python train.py --arch="transformer_decoder" --model="autoregressive pixel model" --dataset="abstract colour fields from 500 small random pattern networks" --train_examples=203450 --image_size=20 --horizontal_flip=false --levels_per_channel=4 --vocab_size=65 --width=256 --layers=7 --norm="layernorm" --norm_position="pre" --activation="swiglu" --mlp_ratio=2 --head_dim=16 --fused_qkv=true --bias="all" --qk_norm=false --parallel_block=false --inner_norm=false --positions="learned" --tie_embeddings=true --init="torch_default" --residual_init="zero_last" --optimizer="adamw" --lr=0.0016 --beta1=0.9 --beta2=0.95 --eps=1e-08 --grad_clip=0.5 --steps=24500 --batch_size=96 --epochs=11.6 --lr_schedule="wsd" --decay_fraction=0.2 --final_lr_fraction=0.05 --warmup_steps=1220 --weight_decay=0.05
Rows from block 3, named by matrix and row number. Rows with one number belong to one attention dimension. Each number is 128 + 24 x the weight over the matrix's rms, rounded and kept within 0 to 255. All counts start at 0.
# q: attention query, key and value (stacked) (model.blocks.3.attn.qkv.weight, 768x256, the q third), inputs 0-255
# k: attention query, key and value (stacked) (model.blocks.3.attn.qkv.weight, 768x256, the k third), inputs 0-255
q.119 [112 124 152 111 112 104 128 102 142 139 113 113 135 120 109  99 141 101  90 156 145 116 106 129 157 121 119 136 142 142 102 120 148  86 141 142  96 132  92 119 150 129  92 119 160 131 144 165 129 135 136 108  94 124 107 121 142 134 109 125 135 112 124 140  74  68 135 138  97 135 118 116 121 132 109 133 150 112 145 118 144 125 105 101 129 132 154 140 153 164 147 109 111 103 147 136 158 104 143 149 133 115 138 131 109 124 159 143 121 133 113 143 124 154 120 134 107 103 150 126 136 158 146 143 170 156  96 152 132 117  91  87 140 160 148  94 126 121 147  98  96  91 130 166 157 133 117 138 115 153 168 128 134 131 164 123 164 182 140  86 148 115 125 140 149 129 140  94 126 143 136 106 122 144 152 127 116 139 112 123 168 160 128 160 136 108  87 115  95 120 153 124 131 129 131 121 129 136 105 130 129 149 175 127 145 138 123 175  69 109 108 153 113 123 133  68 121 150 109 102  92 168 110 130 125 179 162 118 129 113 123 102 102 114 124 142 135 140 119 151 132 128 120 116 142 158  96 131 128 152  97 103 117 136 143 139]
k.119 [135  89 127 156 142 120 140 130 129  75 141 143 106 163  84 136 142 132 149 127 106 168 141 129 104 111 127 148 121 123 150  85 119 143 172 117 109 129 122 156 129 169 140 123 127 161 146 151 134 136 118 128 122 142 180 148 118 144 133 161 120 121 175 120 141 134 132 123 146 137 106 121 107 152 136 117 151 134 122 149 112 131 159 125 121 158 111 167 145 162 135 144 112 124 110 106 109 157 164 143 121 152 115 125 148  80 132 135 127 110 135 135 131 120 119 114 108 129 150  96 161 122 131 113 148 104 103 173 121 161 171 154 124 135  90 142  82 125  84 124 125 118 111 163 138  88  85 134 128 110 114  93 116 146  84 152 138 146 104  82 112 108 129 160 145 125 124 119  80 147 101 118 127  96 106 139 162 119 107 116 146  87 112 119 133 139 170 135 140 140  85 132 140 135 150 108 118 136 104 148 121 105 139 135 164 138 122 172 120 113 162 154 108 124 149 115 118 163 132 107 126 169 168 115 131 180 102 108 102 118 100 157 119 143 143 142 122 126 153 137 114 136 129 108 105 142 145 140 140 135 106 105 136 142 117  94]
q.120 [135 151 139 111 106 172 110 140 157 113 117 128 134 129 116 136 120 111 140 111 111 146 108 141 114 140 130 124 125 129 124 113 169  94 186 129 167 140 116 114 134 110 118 142 110 142 121 148 135 119 104 133 158 169 126 170 132 172 109 116  92 149  97 129 100 156 135 104 143 121  92 101 143 112 130 126 164 116 136  96 136 142 105 145 143 133 112 137 121 126  77  99 118 121 144 152 162 154  85 122 143 169 147 131 133 169 139 170 139  95  87 114  93  95 109 115 143 118 111 124  86 141 113 136 140 149 119 127 122 143 141 121 129 110 128 141 144 146 138 162 132 142 115 108 117 155 117 126 141 151 102 126  95  97 137 122 106 151 146 135 119 100 116 130 146 120 141 142 123 135 130 117 136 119 132 112  63 128 106 120 109 154 127 139 127 169 130 110 161 137 146 151 118 203 121 113 142 127 146 151 143 116  89 108  99 131 148 147 158  78 138 108 148 132 118 128 140 152 124 126 119 137 128 165 129 114 122 160 118 152  88 135 140 105 143 128 122 116 128 102 125 109 138  90 148 136 121 109 105 141 157 123 133 148 108 141]
k.120 [114 133 126 121 132 161 106 151 110 102 145 141 133 144  94 173 129 113 131 124 142 126 111 123 131 126 128 121 162 117  94 131 163  96 141 151 111 129 147 116 149 117 166 121 134 145 111 118 114 132 115 120 114 133 129  97 126 170 153 113 105 122 148 153 117 119 133 115 128 131 118 135 139 142 137  74 104 135 138 133 127 146 128 119 126 117 123 166 111 145  98 170 135 118 101  91 106 133 110 147 163 150 128 143 102  98 139 129 107 125 138 107 149 108 154 136 113 138 138  99 165 141  94 100 154 134 105 104 105 101 141 119 151 126 110 136 107  97 149 117 138 104 133 149 112 106 128 140 144 108 115  98 108 138  77 135 124 145 133 117  95 116 122 102 108 134 126 101 153 162 135 127 118 158 138 119 127 129 157 127 108 151 111 141 137 135 158 132 127 112 137 109 120 117 143  90 121 128 128 126 120 107 158 131 127 153 155 115  97 133  99  67 123 118 110 118 133 117  86  73 148 133 121 130 161 158 131 140 131 124 137 159 125 160 152  94  99 161 135 127 133 145 153 160 122 140  93 117 103 125 179 116 159 124 130 137]
q.121 [128 131 146 143 125 148 103 120 109 112 154 109 125 147  88 158 135 171  82 126 109 100 153  95 132 126 126 134 124  98 145 144 107  93 130  70 139 124 110 153 115 159 129 152 113 115 141 123 126 120 116 102 107 101 105 151 112 116 127 106 186 116  94 124 114 144 124 148 133  92 109 143 110 148 115 117 118 156 114  91 163 107 114 106 136 125 120 118 143 146 130 147 108 100 133 118 121 145 129  88 161 124 141 100  95  96 121 146 143 140 120 135 143 142 142 150 127 111 114 123 107 129 115 104 144 121 133  74  86 155 148 115 156 122 118 113 116 140 119 145  96 110 129 113 158 142 101 114 136 163 161 107 109 112 132 132 128  91 113 120 139 111 112 124 138 136 135 107 116 112 132 114 168 126 126 146  80 141 118 135 117 133 116 108 117  95 122 122 155 131 126 144 120 158 125  82  92 140 126 113 149 118 128 139 116 133 105 152 125 105 123 117 113 103 121 141 105 118 151 138 128 116 120 124 166 146 118 124 163  88 122 131 123  86 109 131 131 136 133 138 122 140 184 129 135 114 110 186 135 119 120 115  74 133 142 178]
k.121 [141 152 122 145 105 116 122 121 108 105 129 103  99 135 153 136 113 164 119 105 131 143 177  78 140 138 110 133 115 124 154 140 120  93 113 104 137 132 143  74 131 146 120 119  93 123  77 126  99 157 117 146 124 101 128  80 117  84 118 105 194 120  77 130 142 126 108 145 126 155 109 146 107  80 119 132 132 162 134 109 136 116  93 126 107 128 126 171 141 108 126 127 135 110 110 127 117  82 138 136 119 111 133 110 142  95 189 122 110 150 137 120 116  82 124 160 157 136  97 146 135  73 131 118 120 108 151 116 131 152 116 113 134 101 136 127 151 119 135 124 106 101 130 117 102 120 141  98  98 122 159 109 114 138 113 133 130 133 141 135 111 109 120 108 152 137  83 112 115 156 165 124 110 136 148  67 148 128 138 189 137 126 111 129 132 103 115 106 114 119 128 144 123 108 155 156 107 120 117 122 124 198 144 124 107 116 155 133 137 123 150 100 119  85 114 135 136 144 117 118 129 130 121 114 128 162 117 135 138 123  76 106 158 121 135 169 145  87  63 142 110 125 173 119 118 156 138 134 119  92 125 142  72 121  93 104]
q.122 [100 137 142 135 162 102 171 105 181 114  84 125  97 146 150 110 152 114 123 132 118 133 100 137 103 114 107 147 142 156 127 103 105  78 133 153 167 128 129 138  96 184 191 142 128 121 117 101 149 120 174 148 138 157 142 162 157 163 114 116  85 103  90 156 172 118 135  79 141 129  86 105 141 106 158 142 107 114 118 132 149 134 101  92 133 131 119 133  74 119 111 129 106 137 135 109 149 134 151 146  97 141 147 173 106 112 115 134 139 154 106 112 167 126 136 153 146 121  82 180 159 138 158 120 184  92 131 148 100  98 117 133 114 144 131 156 117 187 152 147 129 115 145 146 123 165 143 129 134 142 103 110 168 134 159 155 142 120 160 154 148 129 126  87 184  96 140 183 156  76 128 121 132 137 141 158 134 108 118 160 136 104 118 149 115 146 112 103 126 129 130 132 100 116 159 124 103 143 135 148 155 103 105  82  88 163 131 154 138  94 128 115  90 106 138 156 118 131 124 115 125  88 134 113 128 123 126  94 130 104 125 115 121  98 132 162 127 102 168 126 135 121 134 106 107 148 125 129 130 141 137 112 138 137 106 143]
k.122 [146 123 134 135 200 116 110 106 147 144 115 113 172 160 163 144 115 144  90 132 149  99 121  83  81 129 105  95 109 140 157 128 138 139 116 119 110 125 112 116  93  91 156 124 117 131 102  56 133  87 139 121 128 119 155 104 131 158 124 167 144 125  91 160 124 134 133 126 118 131 124 126 172 108 124  99 138 148 110 129 155 111 156 165 146 130 155 163 102 118 164 126  74 131 176 104  93 102 126 136 110 142 142 120 140 134 129 108 128 139 148 123 146 113 124 126 128 115 123 169 113 149 113 207 113 123 114  77 154 121 105 100 104 141 130 107 119  89 130 103 101 139  62 134 120 123 131 114 139 146 119 113 125 116 124 125  84 150 159 134 111 166 110 137 122 134 121 143 152 144 136  91 153 149 110  99 140 131 183  84  88 127 154 103 148  96 163 136 105 111 159 142 152 129 107 159 134 177 137 126 137 143  99 101 123 135 135 178 109 142 106 120 141 122 111 158  96 120  98 123 158 107 135 105 123 181 129 139  92 158 125 119 139 111 120 124 142 110 109 131  83 136 132 158 151 141  42 131 155  91 147 154 134 105 127 146]
q.123 [ 98 108 176 123 153  90 110 117 146 126 112 120 104 121 146 126 125 134 148 106 114 128 125 140 111 104 148 164 109 153 126 156 134 135 161 112 137 134 123 112 141 146 136 103  96 125 121 144 124  94 104 122 116 100 148 156 134 138 123 140 142 122 147 125 103  93 146 135 124 168 129 141 115 127 120 159 154  84 149 126 124 125  92 131 160  90 142 103 154 129 160 104 136  87 115  69 112 113 132 140 119 131 111 149 123 127 138 146 133 142 137 136 136 104 100 135 114 121 108 145 169 127 153 148 128 123 140 130 107 150 138 137 141 105 128 149 146 108 148  74 121 113 155 127 121 151 125 141 126 107 108 162 161 109  84 118 146 165 126 156 106 121 131 130  96 141 133 119 123 156 135 172 140 129 143 111 119 127 119 114 170 113 128 186 148 110 128 116 127 120 113 129 124 138 158 159 157 108 129 128 128 133 125 141 150 112 137 113 163 105 136 133 114 133 127 114  88 151 140 130 139 101 103 115 111 151 146 128 126 106  85 111 113  90 138 134 128 142 134 116 102 115 101 125 127 164 136 127 138 131 139  93 144 110 137 110]
k.123 [142 123 133 140 142 126 110 156 126 125 125 145 151 161 107 132 122 102 133 143 106 129  92 150 115 129 134 126 127 148 116 144 129 144 150 152 138 133 138 145  94 131 118 125 137 146 159 106 140 103 121 144 134 149 105 149 139 147 119 144  78 140 161 137 114 111 135 111  89 112 139 108 123 163 143 155 125 113 146 153 132 122 152 127 162 129 118 138 115 138 143 129  98 146 129 128 140 160 140 117 143 141 120 128 165 135  82 136 127 115 116 118 147 163 120 132 121 114 157 103 133 140 153 113 131 106 118 158 137  98 135 144  93 171 120 131 131 147 123 111 125 115 137 109 142 141 129 139 141 127 101 114 123 123 124 144 131 152 127 122 134 135 144 138 107 124 138 117 136 101 112 165 113 107 158 162 146 126 102 142 123 123 137 133 157 146 133 159 151 117 123 117 128 151 106  83 155 113 123 136 140  58 109 134 153 119 108  91 154 135 128 147 140 132 150 114 145 111 114 155 130  97 127 174 134 134 117 145 161 122 154 151 115 139 136  92 112 143 185 136 138 126  95 105 147 109 120 142 135 144 139 132 177 139 168 141]
q.124 [105 131 132 110 123 185 134 105 143 123 145 146 133 106 115 112 126 113 139  83 143 122 128 122 110 151 120 115 135 178 137 115 141 103 137 126 149 133 110 104 147 147 126 148  60 103 101  97 145 145 112 158 124 120 120 121 115  88 120 133  89 115 121 103 104 106 144  89 149 163 128 120 110 123  84 126 148 104  97 138 121 213 134 135 145 127 136 125 134 104 189 133 140 113 119 163 103 151 101 106 129 116 128 179 139 107 152 126 111 109 142 126 132  90 127 168  79 109 138 135 129 131 127 102 169 183 175 148 125 105 183 106 163 152  79 123 103 129 105 168 125 128 142 141 155 133 121 128 137 111 106 133 183 103  86 157 100 115 114  94 149 141 149 139 140 176 139 145 145 167 166 114 119 109 119 154 131 121 126 103 129 135 103 132 139 110 135  97 117 141 151 153 100 138 132 117 137 139 106 135 127 121 102 104 135 134 125 141 142  98 151 130 103 139 157 138 140 152 137 121 108 117 112 171 121 178  88 131 161 202 152 165 137 126 102 149  99 128 123 178 116 112 143  94 169  98 178 135 146 157 101  86 145 131 125 126]
k.124 [134 128 119 117  96 143 119 128 108  99 120 148 126 134  65 152 115  91 120 103 139  78 120 134  95 122 127 144 146 100 115 124 143 111 110 119 127 144 132 100 118 145 132 135 115 103  96 129 117 186 105 155 152 129 141 137 137 119 139 137 110 143  87 125 159 113 157 127 134 121 146  95 115 122 152 152 178 147 121 142 116 152 154 136 118 172 146 133 139 138 156 192 123 178 114 136 136 101  97 144 129 146 135 124 161 154 176  96 180 104 112 137 128 120 123 149  97 123 166 140 105 106 128 126 120 158 175 149 126 109 136 103 150  98 109 129 106 136 143 102 148 106 127 126 175 131 125 145 141 114 147 143 152 143 117 138 128 108  86 116  73 149 166  62  53 144 112 113 117 186 135 107  88 160 153 125 126 139 198 151 133 138 125 175 172 124 131 139 118 135 144 135 119 123 108  82 142 142 139 111 109 140 154 148 127 104 121 115 103 131 111 148  88 166 146 141 135 141  96 152 100 135 102  69 123 152 144 118  90 148 134 131 165 123 124 104 134 104 108 157 135 111 119 120 127 177 129  90  86 131 119 149 114  80 102 124]
q.125 [124 104 119  95 147 123 147  98 122 112 145 139 143 146 145 114 123 123 111 126 135  69 153 128 114 152 127 113 135 102 150 101 125 120 116  97 145 121 123 155  93 130 122 146 122 110 104  96 141 148 106 123 118 117 120 123 137 147 136 126 144 131 107 118 107 134 104 129 150  99  92 152 132 133 117 120 121 133  98 102 122 140 140 134 110 100 110 129 128 139 111 158 119 130 122 153 123  96  98  92 132 122 121 111 134 132 126 130 123 132 145 127 130 116 134 155 132 105 157 125 115 120 107 109 115 139 146 115  81 117 133 112 136 106 100 106 144 135 132 129 112 105 143  88 148 132 102 197 127 135 147 131 123 137 122 135 113  99  94 129 123 109 132 123  95 127 113 115 120 139 113 112 131 115 114 141  92 133 110  93 153 124 145 125 142 114 112 119 141 105 119 133 142 107 119 107 131 130 115 108 110 133  92 143 120 141 129 148 111 131 111 118 127 138 105 133 101 119 106 134 138 117 108 154 191  87 127 119 107 114 103 134  96 106 120 103 137 122 126 147 135 112 126 122  97 117 136 124 137 140 121 104 108 140 143 154]
k.125 [129 104 132 138 127 109  96 124 113 116 146 108 127  98 204 112 129 133 131 125 115 122 154 131 121 128 123 105 133 158 132 131 130 123 108 105 119 134 159 114 126 111 111 141 104 113 105 138  97 153 138 139 121 118 110 102 147 140 121 103 162 103  84 130 114 113 102 130 114 158 119 147 110 110 127 121 101 142 126 109 131 104 127 122 107 123 133 146 154 112 121 131 132 123 109 130 115  89 139 136 120 122 140 124 127 127 155 128 127 152 114 141 123 133 114 137 107 122 109 158 124  99 128 117 133 132 135 142 107 150 104 144 101 107 132 129 126  90 126  92 120 123 152 125 122 148 122 186 119 113 142 102 105 139 146 122 134 114 110 145 115 122  79  94 133 136  70 131 122 164 143 132 111 131 158  90 110 136 135 183 143 111  75 134 129 126 135 105 131 134 132 164 129 102 135 177 115 118 124 152 127 182 123 119 108 119 128 134 118 117 139 117 126 116 132 135 121 159 125  96 118 122 117  87 182 120 123 134 106 136 107 121 117 118 145 157 124 107  43 122 122 131 111 117 126 121 125 117 132 108 140 156 114 124 108  88]
q.126 [134 132 137 146 161 158 161 137  69 142 130 122 133 120 131 161 126 147 106 112 113 110 133  80 142 130 149 111 140 123 137 112 101 116 125 114 108  85  86 128 159 120 147 128 132 135 156 149 160 122 128 110 121  98 136 124 186 118 139 162 126 162 124 110 128 119 108 126 119 107 139 153 159 119 147 116 140 182 135 139 131  88 157 111 137 139  57 117 151 123 116 139 139 134 146  94 113 162 121 132 161 120 157  99  94 144 119 119 166  88 106 133 157 122 139 152 151 157  90 143 137 106 129 105 156 164  79 174 103  71 152 108 169  82 163 144 139 112 106  94 121 102 110 143 123 110 182 120 125 131 106 136 118 129 137 125 110 109  99 102 165 119 154  59 101 161 164 157 107 115 137 140 143 152 129 136 161 160 131  97  92  87 137 137 119 102 125  96 143  95 117 121 166 121 126 133 124 179 109 137 136 109 149 122 132 103 138 108 113 116 158 130 136  82 166 106 113 159 122 138 124 107 101 129 129  69 131 155 137 113 129 121 113 128 130 146 142 163 106 132 140 130 136  54 108 113 139 136 174 140  95 127 119 109 139 121]
k.126 [138 107 142 137 125 128 127 147 150 131  97 125  97 152 115  79 124 120 115 166 133 111 121 112 155 176 126 117 123 115 130 107 112 170 132 115 115 133 159  99 112 165 136 130 155  96 112 132 148 152  78 122 120 141 139  99 144  41  78 142 139 201 126 130 200 113 140 152 100  85  70 112 130 117 130 122 127 169 111 145 129 119 116 140 169 137  91 119 129 124 133 125 121 143 150 133 147  96 166  93 103 146 137 161 101 129 128 104 100 111 137 143 130 136 150 123 150 163 100 144 106 147 172 151 112 146 135  97 154  53 136  77 142  98 133 135 121 124 166 128 135 124 116 116 146 127 106 126 108 150 154 108 120 134  76 116 108 156 118 106 109 159 128 146 144 153 174 131 125 117 155 130 128 127 173 131 150 109  44 127 150  99 140 136 137 109  93 158  89 145 113 123 140  95 150 114 131 178 110 125 127 132 142 152 140 118 124 147 138 127  94 150 134  74 122 140 145 118 118 138 108 149 101  87 134 113 169 148 168 129 102 132 110 131  90 106 122 158 136 141 166 130 130 153 144 113 153 120 107 131 126 149 112 106 125  96]
q.127 [101 167  95 134 129 124 128 140  90 137 139 143 138 155 100 114 139 102  83 134 115 131 125 125 138 121 147 138 151 128 144 128 158 118 131 144 104 133 131 140 134 145 115 118 122 103 119 111  95 127 135 133  91 110 131 109 120 164 102 135  85 127 146 133 137 118 153 106 139 126 102 139 102 102 128 129 121 100 143 147 104 164  98 118 131 123 136 120 135 104 146 130 139  86  94 105 104 141 130 145  89 113 134 109 104 134 119 125 129 155 141 137 133 132 140  98 108 127 145 106 154 111 134 116 104 127 132 137 166 137 109 112 137 143 118 116 111 140 145 120 103 122 127 117 121  94 125 158 144 125 104 122 160 124 144 145 137 140 153  84 125  99 139 117 131 113 117 113 119 149 124 132 116 141 114 115 142  86 109  92 117 123 123 166 104 126 120 163 107 121 116 115 109 105 119 144 147 134 140 114 115 109  92 126  92 148 200 127 137 156 169 115 114 140 120 137 120 115 118 136 133 146 131 100 137 139 146 109 108 153 116 161 130 116 136 117 138 109 158 139 142 148 128 120 146  77 125 121 101 128 104 136 144 151 114 148]
k.127 [129 135 130 123 160 130 155 134 148 143 132 137 118 131  67 124 124 101 138 137 131 126 116 139 125 102 143 119 114 121 138 116 128 114 125 139 133 112 129 137 116 126 117 129 141 144 148 127 146 122 129 113 106 148 127 141 151 202 137 144  94 133 126 129 132 130 164 131 150 116 127 107 149 129 117 123 140 128 130 135 133 105 150 125 134 148 116 131 114 112 114 126 118 157 120 116 113 109 160 144 120 154 107 115 123 128  96 143 145 112 101 119 122 147 102 129 123 111 138 142 107 142 124  96 124 143 133  86 123 141  82 138 126 142 145 107 141 128 117 120 146 135 162 146 153 127 146 209 123 128 106 137 145 108 133 135 125 129  86 148 153 146 127 146 108 120  92 133 153 153 101 136 123 117 108 123 140 117 167 113 124 127 100 145 124 108 130 116 135 136  97 110 115 122 131  91 165 147 138 148 118  84 128 133 120 110 183 139 133 144 136 140 119 153 113 115 125 140 149 132 123  96 121 104 198  66 131 102 109 128 143 123 121 124 123 104 111 121 174 147 136 123 111 137 132 103 115 108 130 142 117 113 164 135 152 178]
q.128 [122 140 141 120 128 116  82 118 144 102 130 107 164 138 134 163 122 119 102 123 128 129 113  98 152  91 154 117 131 155 117 133 122 172 131 143 136 143  54 111 108 101 109 119  98 142 139 124  97 121 101 114 100 123 153 191 138 164 126  97 135 142  98 112  79 116 104 140 165 154 124 142 132 113 127 145  85 114 150 125 149 135 150 115 176 112 137 131 126 168 138 122 102 133  98 115 142 118 125 130 134 152 117 157 129 148 120 127 113 117 107 109 136 131 122  92 131 145 165 144  95 145 109 125  97 146 122 152 135 141  92 159  98 128 158 116 114 141 130 118 112 116  82 138 154 110 120 121 121 155 131 100 115 113 112 154 157 168 118 168  87 183 117 133 129 119 129 117 140 139 104  89 125 127 156 146 114 129 114 117 148 127 103 135 112 145 107 159 148 134 158 123 112 142  84 142 152 122 142 156 140 118 126 131 143  92 131 156 139 144 122  98 116 152 111 108 100 122 121 172 145 116 149 110 120 153 140 122 132 145 124 104 109 119 112 107 143 142  80 159  65 142 125 159 134 145 120 147 120 134 134 139 132  99  97 132]
k.128 [120 133 137 144 136 140  89 121 129 137 152 150 142 147 134 134 154 151  78 120 111 105 129 137 150 135 125 138 117 165 115 153  99 148 126 126 151 107 149 123 138  96 118 148 160 131 127  99 139  96 154 124 125 144 173 116  72 172 109 147 117 118 148 110 107 118 110 101 145  86 132 137 103 130 130 118 135 126 127 131 110 125  91 159 146 124 155 109 200 155 132 135 102  85 124 142 135 129 165 141 162 127 130 131 124 153 104 123  96 140 138 136 133 151 115 121 151 131 107 145 103 155 107 118 125 136 152 129 177 119 105 145 130 117 149 118 100  88 138 160 138 150 144 119 106 116 119 129 135  90  88 107 114 111 196 161 138 132 141 123 139  82 115 157 172 114 117 181 118 117 125 146 114  95 112 120 159 134 112 128 127 160 100 119 137 125 129 119 127 134 114 116 140 100 108 152 155 142 177 144 118  99 126 116  90 143 127 143 121 120 133 111 109 125 140 123 142 148 108 113 164 158 137 110 132 104 114 142 109 128 145 118 127 124 102 141 107 120 122 147 162 135 150 129 131  83  95 121 129  89 198 141 160  81 151 129]
q.129 [116 133 103 120 127 122  99 127 102 139 125 125 123 158 149 141 134 142 140 127 123 123 128 123 139 117 126 138 123 129 130 119 116 115 105 123 145 129 131  84  97 113 139 116 115 139 123 127 123 141 156 130 129 118 126 110 132 152 130 148 110 127 151 134 130 143 142 118 114 141 111 121 125 133 126 115 136 147 141 147 119 155 119 126 136 111 139 129 110 122 120 101 134 112 120 119 133 129 111 116 140 139 113 117 137 159 114 137 104 105 135 113 152 123 103 119 139 126 162 165 149 130 108 146 130 114 115 126 127 113 110  93 126 133 138 126 128 118 115 125 115 139 119 104 115 118 134 187 145 116  76 120 142 124 122 126 105 119 120 138 104 121 126 103 157 121 135 136  99 132 113 121  96 136 124 143 145  99 117 101 129 123 124 137 130 124 118 109 143 122 122 109 127 118 114 161 134 119 140 121 135 100 112 101 103 147 192 119 139 151 136  98 139 137 124 134 108 114 108 135 120  92 136 109 146  89 116 112 108 155 117 143 130 153 136 137 118 123 109 112 145 123 113 119 145  86 148 125 102 141 132 133 136 127  97 118]
k.129 [122  89 144 126 136 142 145 142 161 148 148 175 133 153 124 122 114 121 142 124 122 135 156 143 132 111 117 130 138 129  92 118 146 154 127 155 139 126 156 125 144 109 114 113 163 127  98 126 131 139 126 127 108 127 121 115 115 163 113 119 116 129 159 110 118 102 136 132 156 117 137 126 135 154 134 130  91 156 125  93  76 112 118 143 146 125 136 136 146 135 105 125 118 132 116 139 125  93 136 127 137 140 131 127 143 143 111 126 127 105 160 123 120 120 138 109 113 126 142 137 116 127 121 150 139 123 107 133 127 129 115 121 118 131 120 116 131 136 133 129 125 127 134 120 119 122 134 215 118 111 107 146 110 128 128 127 120 134 118 164 139 146 128 133 114 111 107 134  99 141 125 135 130 123 152 118  90 134 123 139 128 126 109 151 149 147 137 135 125 123 116 119 134 155 125 131 111 141 141 149  75 129 106 131 132 106 153 141 134 115 105 147 123 138 132 129 106 136 156 120 128 122 120 130 205 116 109 126 110 126 139 138 114 143 117 146 130 112 114 135 126 111  74 109 136 113 129 100 134 127 125 124 174 119  75 146]
q.130 [126 109  94 139 158 101 109 110 128  95 121  82 114 152 119 100 150 112 135 144 148 147  92 115 110  98 110 137 157 111 141 131 126 134 100 149 117 143 101 141 135 133  90 111 163 118 118 105 123 139 153 107 141  93 116 115  95 143 130 112 127 157 101 104 111 105 126 131 146 153 115 166 123  93 130 130 159  92  94 158 178 138 152 161  95 153 161 122 185 121 130 145 140  99 104 124 118 134 115 154 102 130 151 112 132 110 129 137 115 115 130 149 132 131 153 130  94 150 150 143 145 112 141 140 119 136 121 109 130 147  83 135 135 128 140 131  84 134 149 100 107 128 131 176 146  74 144 151 133 104 153 127 172 110 144 154 178 135 131  89 129 160 145 181 155 120 141 120 163 105 121 144 145 127  68 121 129 114 138 109 126 175 130 150 123  91  82 155 101 155 127 114 128 144 115 121 131 153  82 117 175 125 152 101 120 127 131 124 130 152 155 139 112 123 133 127 109 119 109 124 139 111  99 115 136 134 107 140 155 138 133 137 139 127  72 146 118 116 126 173 160 122 115 125  93  83 143 142 135 134 124 143 137  99 131 170]
k.130 [123  90 146 143 144 156 124 122  87 106 133 148  72 139  97 117 109 137 151 111 129 131 156 119 130 146 121 146 118 148 103 133 109 138 127 130 116 122 139 170 136 151 122 102 120 158 156 151 140 152 111 134 129 113 166 116  89 154 139 152 131 149 159 112 119 122 132 144 139 112 144 125 135 140 149 153 116 203 107 125 112 133 135 120 128 125 123 143 172 117 112 102  78 109 144 124 134 162 149 132 111 112 117 165  72 137 123 102 144 172 133 143 135 144 119 120 125 119 127 137 102 130 114  84 113 162  98 122 146 124  74 154 137 146 130 138 136  84 102 152 115 160 137 144 165  85 152 154 102 126 112 151 116 121 190 145 157 128 108 115 136 171 170 108 115 112  94 129 114 144 136 146  96 123 122 100 141 115 132 147 130 149 106 129 100 107 106 136  84 149 110 134 112 142 133  99 122 189 138 129 103 129 145 140 131 136 132 110 121 152 117 117 105 143 132 135 143 136 157 117 113 117 108 127 156 112  79 121 118 124 138 133 141 140 137 132 120 110 151 181 159 118  96 176 145 100 169 123 160 123 120 125 154 110 105 138]
q.131 [129  94 142 136  96  79 116 114 115 126 120  98 149 136 144 173 140 163 121 145 133 105 138 102 106 115 128 132 140 127 154 134 120  97  98 137  97 142  96 138 121 123 127 146 113 132 123 134 140 113 115 113 128 105  99 141 120 116 118 131 166 120  82 134 117 118 108 118 113 122 137 169  97 139 105 124 101 149 101  97 191  87 116 155 146 113 150 108 164 142 117 126 118 145 114 128 127 106 151 108 139 136 125 130 114 162 124 135 145 144 101 142 132 140 124 148 168 143 122 118 121 143 122 165 106 133 136 107 117 137 129 108 134 122  92 146 123 126 150 116  62 131 153 121 135  93 128 165 144 116 139 121 120 155 124 148 125 134  91 125 109 124 134 106 135 144 135 105 144 127 168 139 159 131  90 165 107 130 150 118 120 133 152 111 113 121 122 170 153 129 158 147 117 138 145  92 125 129 136 144 174 102 132 120 145 120  80 142 116 102 110 130 124 140 136 134 115 115 141 116 136 144 127 134 166 108 137 133 132  98 112 144 121 116 121 122 109 110 135 162 106  97 139 148  81 164 136 164 159 141 138  93 103 140 151 122]
k.131 [114 113  90 137 130 113 132 129 117 125 109  49 111  96 201 162 128 134  85 124 138  68  68 130 115 126 107 142 123 201 164 125 129  94  96 123 131 126 121  90 133 127 120 150  88 142 144 134 108 102 109 141 166 142 128 135 146 105 124 108 169 100  62 138 124 136  96 129 117 145 144 106 114  87 116 106 146 124 135 166 204 173 115 125 118 124  94 152 114 116 122 135 121 106 158 148 110 111 129 122 119 133 127 124 123 128 159 123 145 129 100 133 146 126 117 144 153 148 131 121 127 101 118 117 101 134 122 145 143 134 117 144 137 127 119 116 119 129  90 142 132 141 135 136 141 134 116 141 138 131 154 129 121 139 120 123 139 130 111 120 120 111 141 107 110 138 133 142 170 127 123 117 115 127 127 121  82 128  97 145 130 138 135 117 138 117 153 130 167 154 143 148 118 126 172 159 170 109 103 114 206 117 134 104 104 106  95  95 101 110 131 107 116 118 142 122  75 142 138 130 142 127 130 122 103 136 140 152  99 140 118  97 107 146 115 120 110 163 110 119 155 133 156 149 111 146 138 145 124 135 129 110 106 134 171  92]